python train.py --embed_dim=384 --text_encoder_norm_position="pre" --text_encoder_bias="none" --text_encoder_parallel_block=false --init="torch_default" --beta2=0.99
Rows from block 2 of the text encoder, named by matrix and row number. Rows with one number belong to one neuron. Each number is 128 + 24 x the weight over the matrix's rms, rounded and kept within 0 to 255. All counts start at 0. Numbers have three digits each.
# fc1: MLP up (text_encoder.blocks.2.mlp.fc1.weight, 512x128), inputs 0-63
# fc2: MLP down (text_encoder.blocks.2.mlp.fc2.weight, 128x512, transposed), outputs 0-63
fc1.244:141110100143140127142140114106128124106112129124119138146149141117140144107150110150133145113125112125138125146124137106159099124141114125133148155150121145140142110121165136142134123130119118
fc1.245:114131118136130135110129129114136127141140119133132127123118138116116143143112121111130154117125124122146125157125141133111144132104132119128116127150132133128158127122153126116123110136120116
fc1.246:122091109144144166186108117116105179098101136175123114139139137136097133135127150167170183071138147145159156126151156116194081144107141122106116080127126084178183157128124150156140125091115138
fc1.247:126127132139124120132124128109140134125106120139133138115132131122138130134125112129121127133124129119136114130134137139140136136129132129138141123148127144131117142129132151111128139134133120
fc1.248:090149099170139096148110114130135114129118111128111126137141136124122132093148138144149133134125112126138116156088156115111137110118154121102152139137092108128135119160106135114130128128137136
fc1.249:122142129141123104149131145108127132137121146101092123140134143138135149120157111158134129129123119130133147156099140128107115136116129146119158135154114102117142146109117144125123101139152131
fc1.250:122125120142129126155127134140134116128142118134126125112121116126135145140142128141159149106147118116130175140129157107118128134099150120126145135155110128132133133138145139124124117127152113
fc1.251:116116123127132129135115140107143142136127120123128125130119143144136127124133125129142150128121135109116130138132135117125123118123136129129143130154130130113125114136133152124135101128124109
fc1.252:121124108133132142133117120144102131145111082142110127132145150134137148152162133099148173138125129158134106108107140104106140111125117119115140110176120107122162123106159173125123117185115128
fc1.253:142122118141133128137110133127117144138133149100141125135134125127135121145140119106115114122110135126160126136148158110142117131104134124142144131147124115141134124138124141140140119132107140
fc1.254:133124122129135131102102105127143139098106113128138139119143138150159128151150111162129130155139132142142129128120141087155156130153128138131141123133135100146151158106123142169136135158146114
fc1.255:137123129138123112127129130135096142130125123114121127148174138142133123121148121119122141123127133151135115135098144138158107112134136146130144137134121127123153151132139140135118104136134131
fc1.256:142128128148123123136122124125136130134133121122130126124136128121119138139143123146126125134099116124132147125131145127126131139103117141124157144131126122137118118139128125121155142137120135
fc1.257:134207114206069152161103043115160120105181115138085183174170160161103130105093128191146139126145131157120107049206115178090057135139095156116110158186129103144184082050182209088044084149132127
fc1.258:120140128142130129135137139130088155143118139152149131137140124138134123144124130130122134109117124133134127105133129133124129121124118140129143125135113122121141125127125136144117129131143150
fc1.259:145139086129130110155146126126140099141107138095144143126137105144134106130158122150175135112093102127130142135146175102116155123073079143122136139158087141126137091120113122108110166146113151
fc1.260:117147117132124125122117125139139122140126104139101125133179130146135116119142114150119123121143122156115117121118131124118120140117131137114148123157129126124128146132130125159130141148131107
fc1.261:119154133145127128148129116104121148139139109126114099144141143119141114108156127135126164093127132130108129133127139116117116132115133127112165170122145133125152126155129125120108119124133118
fc1.262:117130123124118150151134115145147138169114149133143125133139149129123117119127102139105138144132116108141115132125134127142136101118140128123145126144114116135124113132123153140136138140145114
fc1.263:155168160102095148103157136104142147102103110130124147129111184087106115104220126102155113122126109139148150190110139197154146121126121148088143103161151127151102165087092119125082089199093094
fc1.264:110130117141121133128141155116114122120123137146108135124143115142146148149130112138109131126133120138159117142114129132112135127145120143100162113188107121137160139136123145139137117131135117
fc1.265:108114105139148120149131140115132133118101114132126119149147103106151115117141133160131130137125104141147116108119138105129120130111164113112149118158137131127134150124127138139119130121141106
fc1.266:172109115131128127133112099123115152120103083152146120169168131163088130158134128128143177103135087134126148096160129101135123142079073094114141143173104117161120155103066143100139148150153171
fc1.267:099124119166166146130133134134120200108180116167194116128089137163119101090144102107142147099123185138135130142138129144145155113102122126124135115132112108134154075131136107138123097151109157
fc1.268:147143129131132123142100122135127129122122137125130106147181097143124133128141120154153119145127142133101165125139135134134130140123128155128137122151122119134146133115085136139123115156108110
fc1.269:126126129138130086155126109117119139137099118102101119141118128158127115125153123156114114137141132110161116120131171136154140118100118103147143148140133122108133103133123133116116112138157141
fc1.270:137138114126142114139113128121129121115147124120126128141131128137115105126130117135139137121113129107135127113126134119122130140120148116112145130149115137127150123139126124112120127126132136
fc1.271:134136115116130139124142147120127120107126121128140134145148120137134137113136139141141138150127134145123130150137125132128116140115117109115130121144110117140121137137136132132147120142128125
fc1.272:124117134165096132116138126123113110128126138105138128155156161141149124153122122093143115125125155126136138134149131138163100159143132112133153128127116105095110117179138122114116114174072139
fc1.273:127087135100096148099104116109092126139104079134134118130142190114139180143127132131148148144140110099147131139089131131149128123048133091155126111149133108104143083113129156132130121110191092
fc1.274:120143127125120103137104129148153121127115125162150125140135147130126124125116135132142133135115113094145132123117108107144144132110130136135126114162114115132119128138134129141121127143134119
fc1.275:154120147122087132114114139137124131126142129139134138128147122110128128144137095124139139142131126149145120126158126128119130135132127134117121119144117133121105129130147150126142144154134146
fc1.276:118135112135135107147128149125117127127134132115146102125140115113136127136157147125123134123143135135114131140139139157132107125134130141139122121129138147135146128153144135130121133126147107
fc1.277:111095125117142122127121104126119137109122131147149122130114115127122107141135137132126128137125131136142116128133149129142166130106111117143121124113118146141135111132148140092123113155142151
fc1.278:112117135146142113129123123131115109121131111115109132144162116152118145128143107151113113152120128140140135119132130126128126145101100127128135118131119137137132116125145129127134101147118118
fc1.279:113144132183104125137104122123124136145118134119126151138155115123144149094144135130121132156124145130137161130151141140132132110130133129107136116150095125113156129160100150134116132124140121
fc1.280:134116153119133145124102130125118144133120102121121136116126149120145145121137139134132130144117115129146153109144130147154149131106118138146150138135134104145139142122125127137129119154123113
fc1.281:122119133149134111135140121126135134121107135137114116134153121135124141116114103123128117134125117146146139146117161145143133137094107129136139138151126133141142118143111147120124135140128127
fc1.282:128175109123119148164136145081147145137176080151137139112119140091122142058146167145117117116111158152127169096094086159142136111065139136132083093136118096148169116131168191112127107146147130
fc1.283:122147103131131116135136130126123132125129148111141108127127128127127126128131126141136125129131129144136134132138135111155119115133133117117136123143119134127164122129131145123122128130112145
fc1.284:182103098255121147062175048255038188081169152029161124211172126054077071000059204174201156092102251065087222184041083161183097118048000138053178160225037219137175184220000182154165162061196014
fc1.285:156121141130128122126102134127130149129114121131137125138129128134113134128125133116129125131115101111132143142120150118125136139109129119113122123149134102135137122132124154129148130137125122
fc1.286:142142107124063058138127109128121098095137151160205156126132144093094155092181124180132210101103114159158159173157072080179178185081181113100159086158126162152150139127136102170096097177094050
fc1.287:132143120149117125128107146149129118116096110112116106139166116104132120116155120148109142147119126136128125122134138147146129127124137147114136118159121125122145123131138137146139130135143115
fc1.288:104132126159128119132119132107113137104133127115122106135148133151136133120123126147114128135122123134146120134126151140150106128115150122119152128161145121151139126114128162146126124135125120
fc1.289:135092135131119133129102125152119134137120124129130106136130140133120124143125113128121142137131116126140115130133117114135114135133120135136131128139120148119143107117121124121154152124140123
fc1.290:123175178173114135091105104108106103138143116157109092101138112155081158134102126115120161141174134111124108126123133101136132144090124132103142162154152162128168106137099130102116122135126154
fc1.291:181074106124000000059136080129164076111118174165219232188087081106123093102208000230110255102118138164210111161171071088236194166054154129066183004191162122122193176143071131195101072197076054
fc1.292:133133090123110097109126152074107158127093086077143164100099123144128144134113079141172148137124147160108126116096175085121152149086104093134100123130100116082176129126130202119125153171148140
fc1.293:114120111154158144132121131122127120127117119116120109129140140130123134123152140132125147126131121135135157136129145130133127125097138121116129146142126116128148117137145160136131114122109121
fc1.294:161131128094133127118139135103118157114143134166140150112132159077114140145156128124125121149129126135125143118168125153151106127122127133161134109122105121145129139140121111144147145152131130
fc1.295:100121117144130108139127103118124143150121128111102140135121130157130120156131132103136126112138125139143126125120121115137136123123112124141152123134129135140132144110109138124156127166127128
fc1.296:117134102150098100121143162114111134100113126125131130107177100122143149150139099149165140125127114125141099092102121115124096103118101157141154178160134116120152144153126142115138113115144117
fc1.297:143148125126124131129116143132112145108119130173129089133132119117126120126142161114141117113134112111143105129136121142138156114088104132136134126150150120139138136150115152129112121101138137
fc1.298:127133146153133116127111127129100119130107125124118132121131143136132133111146149130127129130124121118161134129111122151128107128117125138145129124149128130111143101140130134136123103110125114
fc1.299:130144133149151106131126146134109096122130117109114138102141141146143130141137120108111108157138107175149145098134138120138130138147130147131128101110120130139154130158145136142120158123149127
fc1.300:122123117138136112140091130144110130121117120117129111134139133158144119146147114133133167136123125120107100126121149132131134113117104114123148133126128133102135130121120140125129120150146129
fc1.301:121134095135141209115089162131143121142124108127139170189162119104165153150127157150131152133176101132122094126154196110161116141109111163095148132111096156113145116101186083136121127120150139
fc1.302:117138099123118112137116124135109133127132129132121125132108157132139118125138137122145126118111115108136109134131136135113117131135121145123143122138139126119150122127110148122139134115130123
fc1.303:099113117131157123116106126105105158121121123153120148117134131119102123117127123131139131155112136163099118138114128117134129140112111139145127131136138138123150110131151145158139098141110118
fc1.304:098128147156089129131123089098085127126094109122156145160144131134164152131144140138109151135136097131127112121131136162122150096109150121130139145137099144165158144166158142153108165177101135
fc1.305:118129106129114146125138109122128124114127143131163101152139116151141144104154114142135111139143142130136136150144154154140127141103113125134135134143107114133133136145140129125113136135106123
fc1.306:117151119136130112142124131134127134131128114112112134142140138148124134127123111133130136113128126126133147132119132136132148120129128131119143138176134124155148131127149126131128107158127127
fc1.307:123106114160132124127141117112113126142122127113132129125133145132126126131119121149120103126160159136150148112139147116146130123114137136103132125135117113150116114151142135135117129130131134
fc1.308:106210168203137147107116090089176191150063191125109089113158149157120158125124110119130074093155066084158101118119164063128062116151183060180143075171102191057154106105162223136162146129162129
fc1.309:118142113121135105139110129122129128118119120112123149129156134155118145149143135127141160140107143135149133140114140117138136122096122125130126135144126141119148116117122148127138126138141121
fc1.310:108138117121135114132097126135108149122139143138119126153121147136136136103139135159131155116163134109150104135131146138109131135131084133118135143112128162113139099136137157131127126132114148
fc1.311:118172120154112131101124117110112124093133137134161090122137135164087130106158131114159134141140113103139154144151088117139098127144132159127125134138140155123120114125108102100142161138105149
fc1.312:112136099136134116157111116144121119118103125103123122148139140137112144121152101146115147147146125119152118118125138110125146128118105136127138156135108120116142114134136143121116131152134132
fc1.313:062063119098141000212242039005180206243000094255122049124000255144160023073157000025133093086066174172128146114255069000225063188018149213022127110147255255040071241184104255132093036190024107
fc1.314:114106159105139110161095118139119139084076131089162121117145135120154141176152081170119100148140048150162126100103148112122139154104080092155199133145138135132101132138106142135122096170134154
fc1.315:125116113144134118133116135131117120107109119130108120138150111132121149133137133143117138124124083164134102116137150126138134141117092131132127101119129133139151111145114148123120122131112150
fc1.316:148122106104150150152110092123119143102113188136154098132137159151134140151148108126132183086145117148101157136137098163114138136095123123108155147177143119141170159123143127122134153131147119
fc1.317:160168128111126107157112117139117114128127134131140115121132152111115135100162113135155124114140136121128133149132117114134113118136128151120097120137130150136119119107106112139119156155119148
fc1.318:109128114166112119135128129097127114115122123136105121141143133116145134115167119138118125133112111133131150120123131153146132124111140127124130126146111117128134125120150132154147136116120129
fc1.319:134134102165093111141141112122103141154153155118144189139148103145123133127145135142133143136154127135120095135108138095128130063119132087138138140136134116106123113139123133160131150155133098
fc1.320:113132132148129090138108128122110105121141109142095115140146141154116141133136103180114134126132103125125115109121147129130122120104120138126169124152135111127133109136136147130126146153144116
fc1.321:109184134114114131121125117111121132089154108177154118129126108121096128133141128096134150137149111119133133126120085093160106164134147158136100119143137150119113115122131094111110164158106154
fc1.322:149171099126155087162114175072133091114163114115123160112216122085124145125131078236154140139107115127145140161124163110151130130134101117133128142150098132094137116143112147134093180137127136
fc1.323:168113133095119117126095138142116153121085126091075090095152131113119090131145116148127129133128112098156102112117114103124155137129143128135161124129148154097172135109142160153112125151180127
fc1.324:114144119122121122121125135110105149126135130134103131142156144142130142115139140134159121150128128128132116134152137129154127134100142118140145124117150107130127125134121156140118135143128128
fc1.325:096127170146131142144137095128103129097105130126154175140145117148113133153146129145112130128127119118111121116136122130125126130143129125126148123145137138152135149137155137138130134168129157
fc1.326:126160095124117129120127148125109126101115104143118099109159110118139152113157148097137155144129121116138109129148134100088113115125127149123110131149133158153135124146123124141114149133114121
fc1.327:123138127116117140108122125128138142098131135141120141135145125129136118131123121146097118150132150140130138148144125143123133121122133118137138111130138130127122145135124113133141139130123131
fc1.328:146116129131109111102140121117129148130137100120149142135124116108132114126169123125152136141170126133118140112132154122126142157130107135165099118139130121137142153121124118123147165165117129
fc1.329:133145104141117120146111118088152114122099106148121112149103125135128145080133153133143099127127149127155135156117135117132090130077121132136136109160120129127127113144129123126123111121127120
fc1.330:102121152191076128193102130092153090095135106171133143151160104138094141156147116193172122127086118153098144106164146103108106147139104105120163200147082061140133090034124156105073050174147114
fc1.331:112142094134107105132131123113105123143106141153095134115165090131132133148122134105149145120137144139108116146134109108139126146116139135127114139134116130144147136143107135122115157144124118
fc1.332:128125096134127128099146116120106144148099145153152112114145103130122124146140153090127132125151172132161120113130138124143133112114123133129119147146111119134145132125112116142140130137128139
fc1.333:137131129117173129152106091127130144144115123103118146121127130154112119160134114124149151112120130138148122157138122122135144130098097114128133180138121136145112138154147109135127101139122138
fc1.334:144128112125127129144109131103119126155125118125131127111133129111135150129116131149131145131105138114143118135120155123143106146118140136118139142131119125135153108149129150116121115112127148
fc1.335:147112129159091117135115137135126119154115133133119121127173113116148128120137141143127129120133160131128145140136128106129134130118113142113095112132084131132112118151128141131139146126111146
fc1.336:131116087145077151127105107113123129127132163160134117140165144104133143141101080133125127136115143124075135120113133139170117126123142167142124117131144141122117157138104113114142164143127109
fc1.337:117240081255012174170120039085161086081180134173065186163197198177125087085088119237175146175111152116095089000216074182126075166193098219209108255169069057124181051000202219047006006106162136
fc1.338:114114122138151122168118135127133136114125137127132139133157134161132124130146129154134134140117141121139145142152128132135120132122115144115134133149133131128140121114117146143131144130148128
fc1.339:119142134155077100086085129073102123106116119155113110151134143128144144135119163116153146068133202174128140158130106153149024108166112128126160131155147147163116115171173113129173154126170128
fc1.340:150121113118112125122115136144145115121139112139147121145140146114136133113167109155121172110109132112161145142120106136137134106100149096134148092140131133086143122128139142114130111139129115
fc2.244:144089159151128121138084170132176147189127111138132120130142143158135137164125110138129154088134156140111111070134123114156133112084089126129119136155140141150121134152131134107171112111142123
fc2.245:138139160117155128148127135116137114103120119111129126127114110136098125119123135119154103126115127143103116127137136123135113148097137124128116131126137117125097132124123119134125150134121136
fc2.246:131128129113132136118133151144150133180112113125140118094170149134116130165136130112142108160122106103150146136124137124101164130174118144139156131097080140083118142128104118150147133127162129
fc2.247:130131164111137137124103147138144133159104130138157142127155130125117105096110122115155162149103129149095127153106117120124143106159165112129118149119128141117125081119137149111107146147128134
fc2.248:130114107107132144107132135112111107144162167100103119150085109145127123153155131110113118082168131111125136108151123157124126134132097152140077092134144115152143169108151080138125099127084130
fc2.249:137093133124104112123126122115123119126117121126122151102136119139117110118109108128126127149120114140129109133096127114125103127124126118130133141143157116145121123125137142121130144126152114
fc2.250:133140104095130132126132136126140166090140114113096141134111151161125091149144145145089099159119110116161117131111136135135131118159134148106127130103143141129098146114125119117097134110125107
fc2.251:176141138117150124132088130149122134130144125112132149088125115119139140122128133099118127124143115112133114101102161142134140122125124139126110129111104128123141146115167137125113134153148101
fc2.252:147071145151128135188145054145130157100127136172126120114138113075114164152125126145070139137176100149115100124111153126126092157118114140172146149155149127123098127175152078131189102121086147
fc2.253:159126137135145129148134091131117138135135134127108140111128135113110157138125114144108131100165108109121144103146143174117128154135126141138107127161124127171132116116141081152138112140119122
fc2.254:125196124091163161137129141116111149078142114149113141122117118110081121121112146145115117124155112100036148171133116148116097114150164102140166159088126112134097128103158129164169094118124165
fc2.255:093106123128113114133134152132145114138138140121139103120108144149130137129128121134121127158110125109132126130153130099141138125127098159130133124144130114135112123097142149128158163136155129
fc2.256:103117133103135139128139129113112116141112125156138140139139113112112122093126134083137130121151135131111118122104119139112140130127163122161094120141089139120133136125144129135099125102108130
fc2.257:088140135149128138124140169147115113143151127191185136111106118122141139150145169176065138145147080197122147161133111122165140115139121143119165137143091131151123128152159082094127067167122132
fc2.258:128117115132122122115096109115126105100116117111120111134126121120116143144137128113149124129122135136127151123134131134135127148123148125143122133139138138139128138143162119133126118114102137
fc2.259:121137149120156119109100139099139130121103122152166129111096185165103131091163109110088092154094128149128084157073133141093111111177149118119128148110158109069087153137112096146151139131136128
fc2.260:096115113114102157116118079106142094154136134088144159100137157139137084095146076129152128126141111113132109109146114104118108109150172143146082089096153125115170123148137102140134100090158106
fc2.261:114123115119126118128165154126096089085096095149095107149113131121154115153114150111119140120156133133143115112120124174114140151167172126127094131120131145132112161118111102124129090120125163
fc2.262:162102102107108135075167126104083096063147124119065137128145163121139156179123184147100074126157125138170120103167107168111104172117153121097096110111111090159097157130121097142126107122145143
fc2.263:096111135101175059156096135133108133109151123130124125151131143169099136096057132106125133144151146083098133115162067097115113130118122096131077134128110138103184107197119098135145162060154132
fc2.264:141144110134130119162124150119114132133117107153135114140146117100150100121132150105127121135122126127126121146105122148116152129110166140137111130086127154141110135121141116164103097114118166
fc2.265:134172117128104128131099098116133116139117129110135140109124172152124134125143123148112128142152137117133153151132135121137147112152139140149094128117132139154121126154133139122126129167164119
fc2.266:141110138108131142173141086086052112057136093148099111138129087141120135118140147094096132093131149129099110133137149147110153170203190109162162142159117150186119138114122109129160135152149143
fc2.267:144160086131112117127109140089135112116105100136114077090177121177135125174096154141154129107157154115136123129113114050147167095138152166133094172146150135106133129153123190135145144103163151
fc2.268:119092145124132148142143167115157120139154117129157144134113165128115133149117122149108137137125116138135127126149135127102130079152120117138125119153157137110107120108146129106172138117141174
fc2.269:140172130123121130128143116129171160137126135148128115133115091138108109117123134107134133149074145072098141128120129111113112114137099121121128114116115158107118120105141133172130106103140141
fc2.270:135127151116120136100119128144139136137130144141118119133139158105125131098115133118129135080115120148122112105137117145142138141131099125132117123116120142115119132153153122094124132126110148
fc2.271:129122117133118151145118122121121132131129102111128142095132104120116135128161118157117083134136122104143138110131155103138133109144130174111085139121146124125134122128152140127133111113134119
fc2.272:126117112086118132173147187116171147108124121154155115114129137168093150135100116131107115081119107154129112091105141100102135111148112166132124149129115088139128163105124122102116149121127121
fc2.273:146124116170135102146110142153139131141122133162119063114163134124081146151079124130163125137115153150102161074126117081113119104147128127134161143128172155150101129155136144155166129143143146
fc2.274:123128121114124111126142126100104122082133138132121125120133104132145128131117152130120110132094105127137123133110133145103124141122129124121108153121129140102130130123125129127104147130119135
fc2.275:138161140146110110130113103130140135086089123102119104101174148136130125152103129114151104106107118103107143138084159098108126132155122139123130130112134113126134148122114127096124107102126158
fc2.276:123101119130100140164139133129112126148105119124110142122118126125113157151120123130130109140148134141132124128159105098106135131125136124143123140145150137136111113120123115104165122153093183
fc2.277:126140126130108128112133134109119115137111110149140142143143123130134135135136152097136123150101135137109142137119151126133120110121147129140129116120128136133123118134126152136119135115107122
fc2.278:152140122125137141130127156136119135130115122128104119129105153140128121142152124123151150113125142098113134112122130142133123092136121107120145112127151115135093121106136165094140153147095130
fc2.279:136112102124126141139144138139141126134154133112126113124106135156106112147135093123108103104108122110145146123144106107134108124137113130143136110132146104123126131114130128158152124114138134
fc2.280:106133096121135093111134122129135153122106124142128114157127134124110117131134141123095114119137117139128125144136129108117129135137138132120110147116085115132135133124133083132144141112129134
fc2.281:113126162107153132150119109132155132118119108098142156095152150125120144125129111176173125133131114154129121139120145108151165149131142113115141087125138102087152153135141168150115124146170110
fc2.282:151127161135120158124177148138109103191107113162065110141088082166055128140117103102137107131137165047134058224116149063143063130153121099133170154088128094135073075116163100151085142101120168
fc2.283:129108136138136107120144163131120162124105132107147147120123136145114171158125132137151141130145111112141144127125148105139133117146107146126142141148144109105137102121117146117146122146172142
fc2.284:189126082167095126108079141117112188082171147081158138182100131055155091107160157178167145137118163093116210129104119073154160129057096099061158126133133117168091153213114146116118173091126095
fc2.285:111132118126153146151110123140134118138147128121113154140128112089115122113156138105159128137145132155122137096147136159119139122138139119144128131147126134104121134134150121131111105134087143
fc2.286:132135128135097117112158175163141119125113131090090117154079129152134109147178069109139140122171128095185083135138146170120106113113105116130178160118154187116155109164123155154131095109139133
fc2.287:122134131108138134122130139112124138148099119160157148131116111154130103090158116137118137132091125117132099172074112115124144125146142138119118120120145126108118134139117120116118134139124111
fc2.288:147118112132124133149112117137115129050109143108054125142109128085111105104153218101142129144101118148100136125145077145178157151190163137131130094091106119086141136148136175094115117087107162
fc2.289:125151124128096118124147130119113127131147117116125154091108119108127129136146133125120141133133143124138135139124127146085120134114127119124132137139118129150128129157123163136115115138150124
fc2.290:062124219105146083153158135149162182034137145112161222130152127103064141105131104155224118244066115107187175202216179097129141107130124166134125107150148129088131126092136122130120125140100162
fc2.291:162170126160120119155102132143142104141132164168163195142157162107133167163190141161122169140134083166184118127123108114165154190089110130107120068117163131142185093119103066125154094162153114
fc2.292:180129130143098100119145119099172097143149124135178128093193059149131102146144049149161138147074169167129144125175133085148133103116164137100138160095134135129120127200108159116119177163158151
fc2.293:160162103128142119142124116121138164127130120106135132085107118146136117152134134143108114117109121130111157141140129117136130102134103138132131120166108121098117144117122109146127145153148098
fc2.294:134125095114149134158146128137127137114137131139129147147130130120120120145112132108120130115125116112105123168107124097129128095140098140105161153149112117152116117122119154153169164102131135
fc2.295:133149128133118133121169107127101119109133111125101130131158145119113133121142110155122095139152135108140161130151135135109148148143132125127107100117118132131113117140139126129102137130132144
fc2.296:151139153139108139171125150082105094109136140116144167144106117141115072113089134127129127139129158124130109159153163127175146142160122098144113112130085123125116119079122099181151125145135158
fc2.297:130153087141133142131149133119150120144181111137132145132126169134129153188164157123141086137136147114108119119141141138128142150136110148139133117118163109117114110158119070135129107147152150
fc2.298:134149110124144126115120123111137137137169111119134108139127148121139140144123119147115143130121131126124168097155139118138141137117126110143122105119125111117113140135129092128159132127149132
fc2.299:143140118125120123111133107147153141108107133160138156131145107115127117124096116122142154109158116114128112172080138127155110140132158112166133124104098107114101137126123139114140103158123111
fc2.300:124165133112126141117151118122133142095131077141147157144147092119107111102127140143124114148129091124131109173126157135116114118108136127118130132127128141125127132146124131129089134119089138
fc2.301:129114164128159113132162168115107105155096086174066110124180108191123125158129136098082081091147139131142162151198115178102076115125116103104183138135100088142138105192104123159117104130154117
fc2.302:132109107129123144139115117123156138145099135142131134130163129116112096098133116116151138123123137135112113132135116149138146100138121126163123118116149119116103123116129117128124103128106135
fc2.303:112144151132106117152148141144127113147117153112160136137121137149133137144121113055151137126148136118117154098130117118074127128130110131138150107140114139108146140161076097129139117153151148
fc2.304:123147130114120138140153134142112117146124156124152119083183129135141122143144140112163143111132135098093141118129097106142119154118148143119122135158126114160136110119120127140138097131105123
fc2.305:119155146125188143106135149133145132145118095138114108142112141116150133151132132135110160110120123142105138131137141150139139120117145123119127139107150139170139112147098108167133128111143128
fc2.306:124119132110104151121125099129105116107138124118119129129125178126136100126138142111099104123140132124136152109103106134125135119117136159112101132108155179138123150148129146124080143099116151
fc2.307:116124153114146119111121135109115123124131142106138166089134150129098171165130135155166124157111145118133163150131153123130154135142090135133137116136127122113109116112132170147133116133137139
fc2.308:115127105169145155122122129107139152137092121105112101112151119091084119146084160131162099173109133155175108113165150072139156142129151118155156121135110152117128159164124136132136176147161163
fc2.309:109126142132136136106156127120115109139127112136143120187135136097105110094121141142146140133158070126131114184127099153085145127133142122136110114116085166145105119136137102147094115113117152
fc2.310:190081127113089130183187144139128105092126103111103124119151089095148136205079112109103135165132150115132131119158085118148120125085177133158090122157177150116114116148156136129140092140145130
fc2.311:086114142105112113131150135086147153101125082090172119086132189147110125144164098132116100160123149097129123101101174066160148137201114136138093128107156109125112133083137128110123175138161079
fc2.312:125134142145145119115151130156126126145117147159145093122129127161163122138112121105130130103122151097188133146122142129109080140070092115119127109136110113159131092127100125165152122151128121
fc2.313:125081186125106128134145214169187124113092106194143105175217116147045164195158215205169118119145124186150059147205182137225151100106128144176193154118194166143087207138048077087164126069126179
fc2.314:151119160106208139129138012076093115093198162003124230034120116120119194192122159172185181075167105105140118083153157145127192160133048089103075142103106201092028147191146156199139068145123117
fc2.315:167164132154072165151085076188135165086115147081128139117166141128128163135134082075133166122114116105147180106111026104108083066110178087146156149141150123159071079170194145168101160153095111
fc2.316:084116095114130156140125123131105127136117027109126102100157161172125122161155137140086114189111121122133093154144156156127156204134145202108152139104137103138115147143085088114144090124194130
fc2.317:144111118141140125137139130111114143142122124112138121117102131133116139141098120104139151114136136145135115123133140125112154131145132135136133131122132124130143136118132143149145160087121155
fc2.318:132123132123151117134100160137109149134137127120123117133134136121113139117109140106170119115152130136126140117141120128159161114150117118125138130146127131096122123115137119122132111136132141
fc2.319:114120134108132171109115080155095123112097158154163112106107119134159141109123178129095122079118087163132124114137121130121159164114128143146111123159130113137130115079109091149133132129082148
fc2.320:101168154099117134162106116117171133118150123067131164104116093132085138156123103149148092177122122157139163111132164078119118115145109138109105104173155120102102099130107132171166117147152134
fc2.321:116106131129146139085142166107125146160147179143116124098137118161137102121127105125125139103132141104142120173142185089122136061166117142136112151163186179123187106081128115129137131103129118
fc2.322:145129135134242172059199159240029205057116119165126087255030142165110192086059191061038190089141081109144138227118160233055116193120188084082178147094051167183162141041093120111101164170165155
fc2.323:122112102137080113150154089125119143170109089118146111075112179158108121141124106118082091130124099166125185128149154141113091144135102096119092084119089095139092149097075102132143148114158103
fc2.324:138141136152116132140151146104163124111136106140149115109138110143113144152134102129140144116100184123103132097151110081155162123142153124142167107128162113107125133134128123128134136123164136
fc2.325:156126143084141146115133148148137151168117123135109144116143111100131103111136141115151124096123111134119094135120109158150114108129109108115100148121113150140136143118116112119104122104114142
fc2.326:121101133155121118138159126130073104128169121123164137141126155125096123142130128123113113130146099127150111112102145171100151124150110117170117120116148156092130135078100114129138113100128133
fc2.327:138105141118108138135138118120126103143153138121151123108129142109146160130124123110119137140151122129115118112136123104113135143131115132130128152126122118158118128153149147121134149145139132
fc2.328:109164128069129168126099087104120139114111134120181112156127136151127117084100137105189167115071124125083121148119107143117106130132160081123141128060137149161136171155151091137059065107074151
fc2.329:132127111103139148105110133149108087115097114182111139138151132104101109121111106103155144142134124135138108138103104135147127145143157125123130130122130154124124111114143136128131132112114128
fc2.330:136158116109144176151111152177115139171143130163146112083128182133132151087156167142139154108173119170166102089177090144137131082099115160136118128118156161103127114188125141157159148101151155
fc2.331:139132147111125161130129078153143135125117130116141170113099132144102126109124139154130115158120121127120116142125154159146119129128122119122144142119137146127141125118147102153103131153136112
fc2.332:168081161109133129138095143168120125089125124122134111142107148115137155160104125125136138132143155139107129126113151144171151149145141127144154111109135157100109115146120163130115120149181126
fc2.333:120136115107140116114116143089153155089113111155173150152110105111110120103130108126119152124118107099122096178123144137143097116131121166094139092105111114093151173128134132165126140170134108
fc2.334:125137139115112128120150143118112152113119116141125138135134126131142125104089121076150123128170106142131096167106133135119125099135162146123162140124118159130153135112120120091133137129137143
fc2.335:125125116123127143123138123132101128102144091123123109141130144115153155137146115101124117125171110142186134141123155165122123143130135132156160107096115124122102124084095158156113112127115120
fc2.336:104124122105158125128111147108132131120112146127138110110148171115135119142116148122146136164107113146145156110113154101083121120129110129105132124134156121072100126117134160152166104166140129
fc2.337:080114137125076073102144136144112187139154153148105117131083165115149140142157118105060125151142133115171138158156122175124114107090091110096114141119158065160158127055144107190112149106075093
fc2.338:122105167127128116125143113128114129129156111131121096118126145105134119163113133132125112101132126113176124156151115106107146128122133109110130150129117145114119157139133120099130144136142132
fc2.339:075170183081173092122117131103162143095123087090111126086093121123107157126135141182143155174083130157129179151114178099178165140126101114098097118114106135074115114114107180168082113148177107
fc2.340:138147147108124159124126107122126144114112098110104131100120133143102110122115118108119107125142124109110113132104148103141138135150129136108110140122148113130113151128125152132110154151158108